Rows from block 15 of a small image classifier, named by matrix and row number. Rows with one number belong to one channel. Each number is 128 + 24 x the weight over its row's rms, rounded and kept within 0 to 255. All counts start at 0. After the name is the row's rms in percent of the matrix's.
Before each channel's rows are labels from the 100 images, of 14976, where the channel reaches its highest value: "top examples" is what is common among them. Only what is clearly more common there than usual is listed. The data: rendered solids tumbling over patterned floors.
# convs0: first 3x3 conv (model.blocks.15.convs.0.weight, 208x208x3x3, each kernel summed), inputs 70-139
# convs1: second 3x3 conv (model.blocks.15.convs.1.weight, 208x208x3x3, transposed, each kernel summed), outputs 70-139

top examples: count: two
convs0.194 096 [134 165 154 182 121 108 104  96 138 119 102 124 114 163 144 156 131 105 124 150 129 129 121 183 107  81 105 106 172 116 163 109 142 101 105 110 103 118 113 103 116 124 112 126 144 141 131 100 125 145 157  90 118 124 146 128 137 119 136 138 130 107 136 146 140 134 116 152 105 131]
convs1.194 100 [124 163 128 104 136 141 108 121 131 122 116 118 141  98 116 173 134 138 136 128 114 146 153 155 102 131 103 132  73 117 137 123 116 134 139 121 146 115 148 110 110 136 136 116 147 115 137 130 129 124 116  92 186 119 209  66 178  82 115 126 127 139 169 111 131 121 114 127 110 126]

top examples: tube; largest object: tube; sphere; largest object: sphere
convs0.112 107 [141 137 142  98 121  81 109 109 120 125 129  98 181 132 126 145  82 133 143  54  99 117  86 134 147  96 100 147 157 173 143 160 149 142 121 115 120 102 131 117 104  94 108 111 148 150 165 126  89  90 166  92 125 134 161  93 102 104 172 149 108 123 187 131 130 118  93 123 131  99]
convs1.112 121 [105 150 133 121 134 123 153 113 142 112 108 110 174 140  93 145 106 151 149 143 110 135  74 107 131 126 142 140 139 126 126  88  77 142 137 104 166 179 115 154 109 119 141 128 126 133 140 133 110  77 150 159  95 129 138 123 128 101 181 113 113 103 138 140  99 129 102 104 158  99]

top examples: count: two
convs0.52 099 [113  80 130 117 108 139 123 103 139 129 148  99 139 121 173 150  98 139 124  95 129 180 119 118 115  98 140 116 105 102 136 166 163 154 123 118 134 121 132 103 113 136 137 135 115 119 123 129 133 115 134 126  99 140 120 162 152 120 125 121 105 122 117 133  86 151 140 149  56 130]
convs1.52 107 [129 109 121 138 119 163 112 119 149 137 128 111 124 128 174 178 123 145 153 122 108 161 133 187 100 173 133 115 172 126 129 126 106 101 131 140  96 112 136 138 116 123 143 122 105 105  95 130 133 113 117  87 114 121 127 112 105 109 121 126  98 147 159 135 147 106 202 117 132 167]

top examples: torus; largest object: torus; count: four; chain link
convs0.76 087 [104 142  80 116 156  88 158 160 170 115 130  51 152 156 140 109  77 108 125 108 144  85 181 132 113 148 110 131 136  85 111  80 108 151 150 160 150 131 106 149 134 121 133 171 132 119 168 123 130 134 138 112 136 112 121 131 107 195 123 105  88 143 145 103  92 138  93 138 147 165]
convs1.76 093 [142 126 128 128 110 144 163  98 125 124 104  85  90 163 137 128  78  85 137  97 104 143 105 116 184 155 160 100 127 158 112 119 143 145 108 137 157 108 142 124 122 102 144 110 145 134 134 112 123  90  97 102 128 138 137 124 102  88 143 173  93 105 140 125 182 148 147 141  96 168]

top examples: capsule; largest object: capsule; cylinder; largest object: cylinder
convs0.153 079 [124 163 121  74  99 121  84 131  84 134 114  94 126 107 146 133 159 113 173 130 110 125 148 137 126 107 136 155 142 143 130  89 149 120 129 139 116 131 132 134 128 139 120 127 194 167 121  90 176 154 158 159 129 127 101 104 149 145 123 120 121 104 134 135 121 142 149 103 142 133]
convs1.153 116 [137 135  98 135 135 113 171 118 120 109 136 135 138  91 142 159 134 131 137 128 140 102 162 137 142 163 135 126 128 150 120 167 176  83 155  80 103 129 137  97 128  89 133 117 160 136 114 143 147  94 142 169 150 142 137 144 128 120 167 125 161 142 160  51 147 156 153  96 167 141]

top examples: torus; largest object: torus
convs0.170 086 [105 105 137 119  91 151 107 146 145 117  96 113 139 106 121 134  80 119  67 143 133 108 120 124 116  94 113  92 161  73 138 118 141 133 127 160 154 112 118 146 130 147 109  86 107 130 149  94 180 111  98  82 176 116 115 114  93 111 114 159 163  83 118 131 101 152 159  91 125 135]
convs1.170 106 [119 146 139 101 146 202 173 144 121 113 157 155  97 152  92 128  81  90 147 150 120 117  91 111 142 170 145 148 118 134 168 162 117 102 145  62 124 138  87  97 184 124 133 150 117 132 130 123 118 114  98 143 122 142 137 137 138 163 149 126 120 119  87 173 114 140 107 135  84 148]

top examples: egg; largest object: egg; cylinder
convs0.93 091 [132  60 143 153 112 166 155 140 127  92 112 133 121 121  89 101 119 113 122 149 145 137 130 103 140 121 132 133  99 117 111 126 117  97  98 172 150 125 103  93 162  86 119 141 166 122 122 114  92 161 148 132 123 171 118 129  90 140 136  63 106 129 137 137 134 103 121 104  94  97]
convs1.93 092 [131 155 129  51 111 131 115 150 123 139 137  97 100  84 110 170 141 126 132  78 169 104 129 107 150 160 127 111 152 151 118 143 118 152 103 106 131 128  87 136 135 119 142 114 144 158 170 146 150 124 128 153 109 129 147 163 145 168 127 107 170 138 138 136 127 100 115 122 144  75]

top examples: light from the left; dome; bowl; largest object: dome
convs0.177 081 [113  96 125 133  87 137 126 127 102 107 146 132 161 100 194 141 133  93 122 130 125 150 159 135 150 138 142 141 148  99 140 147 116 115  91 107 141 126 121 129 109 118 124  90 140 108 107 110 126 130  95 119 129 159 139 109 146 109 163  94 111 143 126 133 183 166 132 148 124 164]
convs1.177 080 [103  96  97 153  95 117 151  93 107 141 135 145 131 127 159 131 128 131 137 108 186  86 120 109  90  77 132 141 146 102 139 115 147 101 111 135 129 145 131 142 124 126  97 156 129 100 115  79 126 122 147 123 125 114 120 120 130 202 124 140 139 139 146 121 112 135 106 117 154 200]

top examples: jack; largest object: jack; disc
convs0.167 096 [143 127 118  94 129 124 117 141 121 106 174 118 113 147 113 127 113 162 146  84 131 163 135 101 103 119  55 161 145 134 111 137 154 159 170 109 147 128 165 115 128 146 124 148 167 111 138  99 146 142 126 109 152 103 116 121 123 107 131 187 131  81 122 103 147 119 127 128 120 134]
convs1.167 111 [129 113 142 131 134 142  94 103 124 150 152 163 122 135  98 141 103 156 161 112  81 128 195 139 115 140 118 124  96 126 161 131 127 155 120 111 146 135 109 127  92 166 169 126 160 118  81 113 154 132 102 144 117 107 123 121 130 114 128 168 115 117 131 119 138 185 118 192 160 191]

top examples: light from the left
convs0.142 095 [ 98 101 113 129 137 148 109 151 115 107 127 137 127 119 200 111 135 149 125 147 104 104 136 102  95 116  93 121  89 160 128 169 124 155 138 135 113 138  87 151 180 103 152 137 118 128 120 122 119 112 119 152 101 144 140 138 155 140  92 110 144  83 123 124 110 117 113 122 138 147]
convs1.142 091 [ 92 148 103  85 134 139 120 193 116 117 133 117 114 119 151 118  96 117 152 158 106 132 111 115 147 157 119 132 119 103 152 151 128  90 141 134 125 145 161 128 124 120 108 179 165 141 118  84 158  96 123 117 117 145 131 153 152 148 117 177 159 142 162 124 135 147  93 133 148  95]

top examples: twisted bar
convs0.65 118 [129 150  91 144 153 117  70 104 104  91 137 176 115 128 104 102 114 150 129 153 133  83 121 112 124 154  96 123 122  92 122 105 110 103 143 110 140 134  93 125 144 118 106 103 145 121 110 147 131 118 114  96 128 123 107 137 106 158 147  96 171 120 108 111 108 136 166 131 123 131]
convs1.65 090 [116 136 162 132 124  99 109 119 103 124 118 134 118 128 103 114 116 143 139 114 114  91  86 120 111  89  85 120 126 106 116 114 125  84 102 103  93 114 108 157 125 119 134 148  98  86 174 121 180 135 122 139 119  99 168 155 163  88 114 124 103  96  98 133 116 152 132  97  89 127]

top examples: star block; largest object: star block
convs0.127 095 [114 133 127 118 118 140 139 123 107 126 122 120 141 111 111 114 143 128 141 135 154 152 125 145 138 109 135 151  95 102 115 141 159 132 171 137 142 100 119 140  98  90 123 117 128 144 119 129  81 125 145 112 145 143 120 142 136 129 185 157 123 108 131  77 131 110 159 134 156  50]
convs1.127 113 [ 99 106 139 124 106 113 123 126 135 129 120 170  80 145 101 136 125 165 117 176 143 151 110 151 131 105  96 157 116  82 127 118 103 110  98 137 135 190 108 165 165 122 151 170 170  90 129 159 123 140 136 107 125 143 125 108 123 161 129 124 129 107  73 137  95 118  71  77 167 112]

top examples: light from behind the scene
convs0.148 096 [117 105 116 113  90 100 143  18 127 128 139 144 117 106  92 116 144 129 104  90 183 116 121 106 149 112 107 115 135 138 123 122  99 147  64 140 108 167 109 117 124 122 132 136 127 114  96 151 131 157 131 137 106 121 149 148 149 167 120 100 121 116 105 124 141 110 145 132 117 131]
convs1.148 094 [131 130 171 118 128 129 128  99 146 208 134 127  90 142 105 132 108 105 102 169 150 106 139 124 150 130 156 126 173 137 114  90 101 127 123 120 145  76 147 123 156 142 139 110 146 110 128 169  93 117 127  97 114 111 105 132 120 122 140 108 108 147 137 123 122 128 140 151 114 128]

top examples: count: four; tube; largest object: tube; cone
convs0.178 091 [146 116 102 163 141 110 120  82 107 146 141 122 141 140 136 129 129 129 168 162 129 154 118 138 110 111  98 151 119 143 132 111 129  99 128 219 119 102 124 114 144 139 146 133 140  69 113 119 107 116  99  87 140 153  87 104 106 119 116 125 115  92 130 128 142 115  99 112 117 151]
convs1.178 103 [155 107 133 119 104 129 143 126 113 132 119 155 105  98 110  99 161 130 120 181 157 133 114 103 139 128  85 128 129 150  78 117 141 112 144 162 141 159 125 168 143 148 139 124 188 163 145 132 138 134 141  68 115 107 136 107 120 151 124  86  91 146 140 164 130  71 108 127 136  91]

top examples: cylinder; capsule; largest object: cylinder; bowl
convs0.121 080 [111 127 144 113 119 172 101 129  85 147 143 115 113 112 138 141 101 164 112 111 136 128 123 129 133 125 151  91 131 132  92 118  94 147 116 150 150 105 150 142 182  72 114 127 163 128 147 121 133 117 154 165 123 129 118 132 103 115 117 133 131  96 122 161 119 129 127  97 107 156]
convs1.121 111 [136 127  87 149 124 125 125  97  90 105 157 137 129 133 144 166 122 132 152 153 138 173 148 116 121 131 111 108 112  57 105 138 152 127 132 147 135 150 153 118 141 137  84 144 111 121 121 147 133 110 123 154 143 128 139 131 102 109 148 164  87 121 147  36  89 124 131 150 151 123]

top examples: count: two
convs0.113 125 [132 142 124 127 122 127 113 139 128 122 126 136 125 111 148 175 128 113 109 143 113 154 128 131 131 142 189 154 137 113 134 116 132 102 140 140 110 113 163 152 107 133 140 105 126 115  93 146 137 117 126 121 114 127 153 156 129 103 103 141 100 133 137 124 129 142 129 126 123 144]
convs1.113 106 [ 94  87 124 102 110 149 112  99 145  95 110 139 144 144 152 187 130 123 144 151 125 113 101 138 150  85 113 109 128 162 119 164 162  81  75 108 131 136 152 136 149 153 149 148 126 108 116 148 104 131 170 122 152 109 180 115 163 100  95 110 115 153 148 122 112 121 153 156 131 122]

top examples: cog; largest object: cog
convs0.149 122 [131 131 172  93  67  97 111  99 152 132 161 147 105 132 126 152 169 120 106 116 133 140 112 120 119 119 129 142 102 130 147 127 147 110 109 138  99 106 141 103 133 138 102 129  99 131 102 101 128 147 120 136 132 105 123 128  82 120 121 123 147 180 109 135 134 130 119 120 106  81]
convs1.149 107 [114 155 159 124 110  87 151 115 142 129 137 151 101  83 119 101 159 111 110 140 147 119 134 139 141 152 134 143 137 108 119 119 121 117 156  85 132 146 140 125 165  95  72 107 136  80 153 117 180 157 137 113 101 115 144 124 101 126 128 146 133 180 141 162 123 134  80 116 136 119]

top examples: dome; egg; largest object: dome; bowl
convs0.118 083 [124 120 121 127 125 166 194 105 144 122 124  84 154 118 135 136  95 104  47  75 119 160 107  95 133 135 173  95  98 124 136  82 120 123 107 125 125 120 131 116 156  60 106  84  74 118 158  83 116 140 107 111  96 132 114 127  96 123 123  94 138 133 145 105 106 132 163 128 114 117]
convs1.118 117 [114 115 111 130 120 111 154 156 114 136 132  77  83 120 157 160  95 137 136 106  91 144 136 148 118 122  99 128 135 101 116 132  80 100 143 193 102 137 131 136  84 104 137 129  83 140  97 157 103 134 141 112 124 140 148 130 161 125  95 141 149 188 145 114 162  88 139 179 141 136]

top examples: egg
convs0.201 104 [135 119 131 117 133 118 105 100  90 156 133 127  98 162 157 149 150 132 143 196 147 132 119 135 172 100 121 163 157 108 143 149 151  94 152  80 170 147 135 130  91 118 137 121 164 125  83 111 127 106 118 136 133 123 138 117  75 116 111 147 132 121 111 112 138 139 167 114 135 131]
convs1.201 103 [172 118 138  83  90 163 106 126  66 154 164 115 138 145 113 152 161 129 124 114 115 131  93 151  89 103 141 118 128  98 160 108 118 133 143 141 156  50 117 151 104 134 126 142 115 169 116 109 169 130 132 110 110 132  95 117 128 119  97 155 141 115 155 135 184 148 149 181 105 153]

top examples: light from behind the scene; egg; largest object: egg
convs0.115 099 [128 153 119 119 156 135 142 120 115  97 129 143 127 109 122 132 127 173 105 113  84  93 128 108 173 158 157 122 137 142 119 146 120 109 118 114 160 125 122 154 149 112  80  86 126 148 101 117  73 182 122 107 101 133 122 142 120  82  97 111 111 140  97 112 146 156 119 111 121  75]
convs1.115 082 [122 154 126 119 114 132  95  80 139 159 118 113 152 135  61 132 165 105 107 136 123 118 104 109 161 115 102 103 161 137 144 123 142 140 113 119 147 110 115 116 131  97 130 125 148 124 120 146 105 130 142 150 169 106 143 137 100 146 124 104  85 168 109 119 121 104 144 120  79 179]

top examples: cylinder; largest object: cylinder; wedge
convs0.159 080 [100  76 115 157 155 133  82  93  95 116 125 114 187 137 162 131 145 110 153 124 131 119 105 145  80 129 119 110 116 149 131  80 100 137 106 133 115 159 122 110 135  76 142  93 110  97 179  79  99 177 124 139 132 149 126 100 104 153 134  99 158 108 113 114 161 129  95 116 136 153]
convs1.159 072 [133 116  76 129 149 154 119 179  69 137 161 146 102 154 176 127 145 167 138 106 142 162 135  99 147 134 118 152  74 124 137 125 135 144 118 150 126 134 113 125  80 158 128 110 138 137 120 134 149 107 149 131 149 164 152 134 134 129 109 183 111 116 192  85 102  88 119 139 115 123]

top examples: light from behind the scene
convs0.70 102 [105 112 100 122 137 156 129 127  91 146  89 138 119 126  52 113 121 105 135  93  79 100 125 122 151 117  83 111 121 159 114 123 137 114 124 102 109 145 139  78 150 131 157 125 150 131 132 135 124 116 101 161 139 129 130 139 131  88 150 120  98 106 107 109 109 120 138 103 142  89]
convs1.70 091 [149 130 113 132 101 119  91  99 126 153 101 125 129 111  84 137 131  93 127 156 125 127 135 132 161  89 113 113 133 177 150 122 170 142 147 114 126 114  52 126 109 130 140 160 129 126 135 166 130  96 136  95 128 119 133 135 144  83 146 131 104 121 144 122 106 114 125 129 162 112]

top examples: cog; largest object: cog
convs0.75 112 [ 98 113 168 128 129  92 139  80 178 135 119 169 124 119 104 129 173 117 107 136 124 113 128  91 117 144 139 138 119 112 113 125 128 118 130  80 121  99 126 119 117 174 104  67 144 117 146 128 115 118 143 105  95 169 101 105  95 119 122 130 146 165 135  83 124 126 116 100 123 115]
convs1.75 112 [111 140 152 147 127 142  96 134  97 112 108 187 142 127 132 135 129  81 142 138 130 112 110 131 126 127 170  96 104  99 128 156 135 141 120 158 172 105 159 112 104 159 109 115 103 149 126 141 123 154 131 106  86 159 119 123 161 136 114 118 160 172 152 102  98 103 122 143  97 116]

top examples: count: four; bumpy ball; largest object: bumpy ball
convs0.168 098 [138  94 110  87 135 130 123 159  99 103 151  96 128 107 105 164 153 100 142 101 130 146 122 153 136 182 141 144 133 167 108  40 118 114 143 180 102 149 114 118  99 148 130 116 126 112 135 117  96 126 108 128 115  95 134  80  92  95 106 131  96 149 146  77 160 134 110  95 121 126]
convs1.168 086 [146 110 105 102 113 125 117 139 124 154 154 140 132 160 151  73 134 119  88 152 149 126 113  76 104 109 157 121 160 109 117  84 169 131 139 111 112 165 129 141  76  90 132 132  99 140  87 118 122 138  76  63 137 143 186 118 101 132 161 130 148 106  92 124 133  72 134 131 155 119]

top examples: tube; largest object: tube
convs0.36 098 [141  79 154 127 141 128 161 120 116 145 145 139 147 143 124 136 128 118  90 147 135  94 136 126 154 136 102  98 116 132 169 143 179 114 138 147 107  88 123 105 116  87 103 117 125 125 122 121 130 130 159 112 133 159 145 105  87  89 120 165 153 202 116 119 138  90 139 158 130 148]
convs1.36 096 [149 158 120 142 135 148 177 128 104 124 161 132 116 167 100 164 125 160 126 131 116 151 114 134 128 143 144 122 160 139 129 150 117 119 136 120 144 159 158 174 109 128 120 128  95 106 135 119 109 159 165 154 128 132 141 148 123 122 106 127 126 119 160 115 148  96 117 124 117 119]

top examples: hexagonal prism; twisted bar; largest object: hexagonal prism; star block
convs0.64 079 [140  99 108  89 161 151 147 114 165 142  87 106 100 115 111 131 125 127  75 154 102  88 134 142 124 164 123 117 124 157 147 122 145 104 123 127 144 130 134 106 130  97 114 111  93 124 134  89 100 126 137  87 139 113 104 167 143 122 113 111 116 118 126 109 145 146 131 143 141 152]
convs1.64 129 [115 126 130  71 110  92 162 140 147 129 118 137  80 161  84 102 133 121  88 183 168 158 124 126 153 149 133 133 129 125 107 127 119 118 169 101 136 131 121 140 149 122 115 134 154 115 129 126 126 111 136 138 106 144 113 123  96 134  81  98 164 179 116 133 178 173 108 151 102 111]

top examples: egg; largest object: egg
convs0.193 085 [128 108 132 118 161 110 128 126 156 111 136 113 147  91 119 150 118 111 155 117 141 167 118 127 108 103 171 111 142 132 178  98 123  97 151 120 130 106 100 150 111 140 145  74 143 125 124  93 148 145 131  82 113 136 130 128  95 150 101  71  98 138 168 131 120 135 133 117  97 128]
convs1.193 109 [156 153 133 108 142 151 105 148 131 128  78 128 158 100 126 145 137 142 142  84 106 126 144 101  99 147 167  93 166 137 120 123 110 148 149 148  92 128 122  96 167 124 160  90 117  84 154 127 173  65  87 129 120  88 146 115 116 130 125 129 134 143 150 158 101 143 156 120 133 114]

top examples: light from behind the scene
convs0.45 118 [129 136 104 145  91 133 125  24 123 130 126 136  99  92  66  96  94 115 131  63 158 120 118 130 161  92 155 129 134 143 103 122  99 129 125 106  83  93 107  81 105 113 138 136 133 115 123 167 127 111 134 134 119 131 107 113 135 119 154 119 133  98 155 126 104 121 117 108  99 145]
convs1.45 094 [128 134 109 123 111 120 131  81 136 206 116 109 128 133  62 149 129 114 122 133 164 110 141 104 165 117 127 123 139 127 135 119 133 113 121 122  81 130 145 104 111 128 150 115 153 128 146 167 145 127 109 117 151 135 124 150 121 112 145 117  82 146 134  92 123 123 139 118 166 105]

top examples: count: two; bumpy ball
convs0.129 106 [150 132  85 111  99 123 136 140  94 140 133 101 128 121 163 163  53 118 117 122 133 163 153 162 143 134 185 138 142 124 131 107 132 133  94 134  96 111 126 132 129 153 157 151 150 123 104 133 115 105  91 136 115 144 153 198 102 132 125 141 125 140 126 139 101  90 138 128 143 150]
convs1.129 101 [124  89 125 123 122 141 115 157 124 161  95 136 118 126 142 145 110 130 107 104 116 155  60 209 135 137 123 138  81 141 136 156 102  99 143 118  99 110 140  76 124 132 132 114 104 133  91 114 139 142 113 100 110 122 150  99 138 140 129 106 102 122  94 117 115 133 200 104 125 160]

top examples: egg; cylinder; largest object: egg; largest object: cylinder
convs0.20 090 [116 156 138  90 137 130 126 216 139 129  96 136 116 146 144 103 140  99  62  87 124 107 113 144 110 118 112 135 198 135 138 106 152 131 145 136 162 106 111 137 137 129  99 151 147 143 100 106 130 101 165 121 143 131 115 149 142 144 156  73 162 117 110 147 134 101 131 129 155 103]
convs1.20 094 [143  92 128 103 121 149 145 123 128 127 156 121 118 121  93 132 168 125 127  64  91 122 138 100 124 166 151 119 130 140 126 134 109 134 163 144 150 134 135 114  93 116  80 109 141 122 135 153 147 147 163 168  92 112 170 133 133 126 113 133 152 172 201 135 135 138 168 114 159 132]

top examples: hexagonal prism; largest object: hexagonal prism; cube; dodecahedron
convs0.30 081 [ 91 106 116 143 106 119 133 116 154  99 135 150 104 128 125 116 122 145 123 159 132 149 105 125 136 164 152 138  99 158 115 133 112 126 139 130 100 114 150 132 126 125 156 104 110 197  74  87 108 148  62  99 142 144 147 130 130 155 102 191  84 123 120  98 105 133 113 115 128 146]
convs1.30 097 [137 114 136 119 161 129 164 156 130 118  95 128 167 147  99 130 122  98 135 145 145 144 121 133 143 102 130 134 133  98 128 126 120 125 112  81 116 153  89 153 151 130 106 156 172 100 143 139 108 116 147 100 133 168 133 130 129 104 160  60 147 161 106  96 125 157 112  77 163 107]

top examples: light from behind the scene
convs0.198 098 [ 84 114 118 119 108 115 124 110 109 135 143 137 107 133  11 127 130 126 140 149 132 129 150  98 114 111  88 122 174 132 134 100 124 136 110 108 158 121 122 107 160  79 146 112 115 134 122 150 135 115 138 114 145 124 122 143  96 163 118 106 107 124 120 115 125 109 128 122 107 121]
convs1.198 101 [127 165 139  95  57 132 136  68 141 196 110 126 141 131  55 162 146  96 122 137 134 122 110 111 163  96 122 107 128 123 126 126 122 145 147 150 149  92 141 157  96 126  96 127 120 114 127 152 142 127 153  76 133  74 116 155 121  83  58 111  98 126 152 145 152 136 130 144 128 132]

top examples: twisted bar; largest object: twisted bar; count: four
convs0.160 100 [133 126  57 127 136 113 121  90 169 132 144  97 128 135 132 139  95  99  71 136 104 161 127 122 127 102 119 146 150 111 163 145 143 104 146 103 133 121 129 122  97  79 100 139  49 145 121  76 155 125 118 156 116  98 132 119  89 125 103  86 120 144 107 135 104 123 168 140 111 133]
convs1.160 097 [109 157  91 127 156 159 176 151 155 102 117 117 159 107 110 113 113 139 154 174 144 146 141 105 132 145 133 114 113  83 131 133 156 102 129 150 111 141 141 126 125  59 165 146  95 150  98 121 111 134 164 155 108 130 141 103  72 144 146  94 156 153 169 104 199 157 152 141 142 145]

top examples: dome
convs0.179 098 [135  88 121 126 104 134 121 123 100 112 113 126 146 105 138 127 123 111 117 174  93 139 152 128 120  92  69 120 122  85 147 126 132  93 109 128 152  80 127 148 103  77 109 172 118 129 115 142 150 113 149 123 135 129 119 151  94 147 130 107 120 166 150 130 124 109  99 121 137  85]
convs1.179 090 [ 99 139 111 143 101 127 155 105 133 103 144 107 132 153 121 136 108 128 184 182 168 131 103 124 121 110 136 108 118 119 118 119 145 130 122 120  81  96 132 146 129 112 133 142  98 133 161 139  76 110 114 144 155 160 136 130 154 117 124 112 150 121 107 158 108 122 112 102 103 130]

top examples: torus; largest object: torus
convs0.77 086 [ 94 152  84 140 145 117 113 113 129 113 110 111 132 124  91 129 119 155 148  88  95 152 144  88 102 121 101 119 126 125 149 165 117  98 113 119 112  99 143 122 108 119  99 140 172  76 170 122 143 102 132  69 149 133  88 159 142  95 167 114 130 145 130 152 130 100 143 124 122 128]
convs1.77 101 [157 113 112 110 124 149 120 144 154 158 119  84 160 130 138  87 111  97 124 102 118 141  90 140 120 172 147 108 138 131 173 109 121 149 141 104 102  96 118 102 125 124 154 124 132 168 114 119 178 131 133 156 117 126 167 135 151 108 137 144 136 142 102 130 161 165 128 136 103 131]

top examples: tube; largest object: tube; jack
convs0.41 109 [121 134 134 119 113 131 130 123 109 116 108 136 131 131 152 123 197 125  89  84 106  92 112 119 138 115  91  89 140 149 136 134 127 142 143 144 119 108 144 135 145 128 150 121 108 117 149 106 196 121 101 113 135 117 119  97 102 133 128 170 155  86 122 138 149 160  79 115  65  71]
convs1.41 102 [144 118 129 168 102 136 120  96  69 124 123 142 128 163 129 118  97 125 109 101  98  94 152 152 119 143 113 104 118 142 171 103 106  82 136 102  86 109 154  66 170 136  90 119  73 126 105 141 178  81  87 164 138  89 133 135 102 152 199 134  94  73 144  99  98 133 106 148 113 154]

top examples: egg; count: four; largest object: egg; sphere
convs0.18 087 [ 97 118  77 121 202 162 121 142 124 133 163  45 143 135 111 133  92 127 134 126 117 124 164  91 117 114  76 132 139 139 132 112 143 117 142 137 118 123 122 140 154  85  94 152 147 139 150 112 169  90 135  89 126 137 108 152  96 107 120 136 123 121  92 126 149 126 155 124 127 108]
convs1.18 107 [111 106 135 125 115 133 141 124 130 116 128  93 118  82 103 136 108  79  83 139 128 129 147 156 130 124  82 135 124 157  76 182 100 138 144 156 162 147 150 144 105 108 120 113 141 147 100 165 150 134 156 102 162 137 122 121 158 111 127 106  96 168 155 109 160 134 132 156 139 102]

top examples: tube; largest object: tube
convs0.116 097 [ 93 116 176 140 121 137 150 100 128 125 144 137  99 119 128 133 133  99 163 106 149 128 112 126 134 113 101 122  87 130 130 154 125 105  80 126 148 117 161 128 120 101 140 119 103 141 144 132 112 160  62 115 118  71 124 148 110 139 151 162 117 132  83 129 110  94 139 122 121  98]
convs1.116 134 [153 151 160 143 146 131  94 125 122 106 175 151 176 100 132 128 129 210 118 162 137  91 137 143 118 135 159 144 152 139 158 101 140 119 126 147 122 164 167 105 143 122 106 114 100  96 151 112  90 118  84 135 126  83 155 145  72 145 161 120 141 103 179 131  87 113 148 133 113 123]

top examples: capsule; twisted bar; largest object: capsule; largest object: twisted bar
convs0.158 097 [123 120 102  92  93 113 143 119 110 100 153  85 138 132 164 138 133 130 103 128 118 153 155 169 111 120 114 144 159 134 133 160 178 116 145 113 101 119 135 102 119 152 153 171 142 124  93 123 150 142 157 145 145 122 146 139 133 117 125 107 114 139  95 111 133 117 110 112 172 118]
convs1.158 103 [130 101 157  96 108  73 171 162 171 128 111 122 125 112 132 140 160 109  92 134 124 121 125 157 133 133 170 143 137 105 145 128 127 114 123  79 129 119 135 127 145 128 156 136 146  95 144 113 139 107 200 100 114 120 132 142 139 151 120 151 155 188 127 160 162 167 168 134 170 106]

top examples: hexagonal prism; largest object: hexagonal prism; disc
convs0.200 104 [142 131 165 106 161 151 124 119 176 128 117 114 105 107 144 109 141 122 188 144 150 116 133 138 150 107 119 148 173 132 122 127 125  96 142 107 116 137 144 127 145 159 127 121  88 124 119 121  39 104  77 136 109 160  92 137 110 107 114 123 122 103 110 109 135 178 122 112 103 166]
convs1.200 107 [147 142 132  93 106 120 132 112 162 119 108 180 108 145 135 133 113 111 139 144 127 124 155 133 101 132 107 113 136 167  84 118  96 116 122 140 144 153  84 134 152 151 107  94 165 127 194 102  93 139 105 113 152 161 125  96 139 151 108  96 130 119  92 143  95 129 160 151 132 116]

top examples: light from behind the scene; sphere; largest object: sphere; egg
convs0.24 105 [114 111 115 113 128 140 147 128 128 109 123 125 126 157 128 159 116 121 131 100 127 111 124 131 195 139 137 137 113 152 156 129 102 121 140 126 137 153 146 130 174 119 129  77 123 152 114  96  97 200 102 168 122 110 119 135  87 111  96 136 134 111 132 134 113 139 117  93 127  76]
convs1.24 094 [191 191 142 177 140 106 142 142 133 106 164  99 108 140 129 133 137 126 112  72  94  96 111 120 137 156 129 167 128 120 101  90 118 144 189  79 156 138 109 119 130 103 123 131 144 124 144 125 108 133  95  99 165 143 167 124  76 116 156 141 134 126 131 142 115 153 126 120 117 124]

top examples: hexagonal prism; largest object: hexagonal prism
convs0.197 088 [108 140 134 111 137 124 138 126  75 135 167 104 109 108  94 116 158 109 203 110 135 130 106 119 107 120 105 152  90 164 107 145  99 131  77 154 159 119 169 100 128 135 102 116 201 106 123  83 125 139  95 106 145 171 127 125 109 100 113 153 112  65 133 151 139 100  95 119  91  89]
convs1.197 103 [149 148 162 125 130 143 122 128 109 132 118 117 131 136 169 155 138 165 120  86 119 153 146 121 120 126 134 100 107 109 148 115 122  96 139 171 104 147 106 129 161 177 111 155 211 144 142 128 140 117  86  97 148 144 134 126 165 145 155 145  91  64  63 120  82 142 133 147 128 111]

top examples: torus; largest object: torus; spring; largest object: spring
convs0.146 085 [152  92 170 169 151  94 155 105 177 156 139 103 122 102 108 134 142 111 149 167 122 126 136 117 128 100 154 120  87 139 148 117 151 136 146 114 146  97 144 146 116  99 115 116 120  81 133  93 128 122 141  71 112 154 104 105  92 120 120 107 164 144 116  92 154 165 171 108 119 119]
convs1.146 093 [146 140 158 179 139  79 110 157 136  99 159 107 109  94 141 121 148 116 154  92 148 118 116 124 163 113 124 153 101 167 158 106 133 165 131 177 140 121 159 129 117 146 168 127 127 102 172 128 122 139 154 149  72  83 139 129 138 147 129 142 136 170 120 137 160 138 124 120 112 111]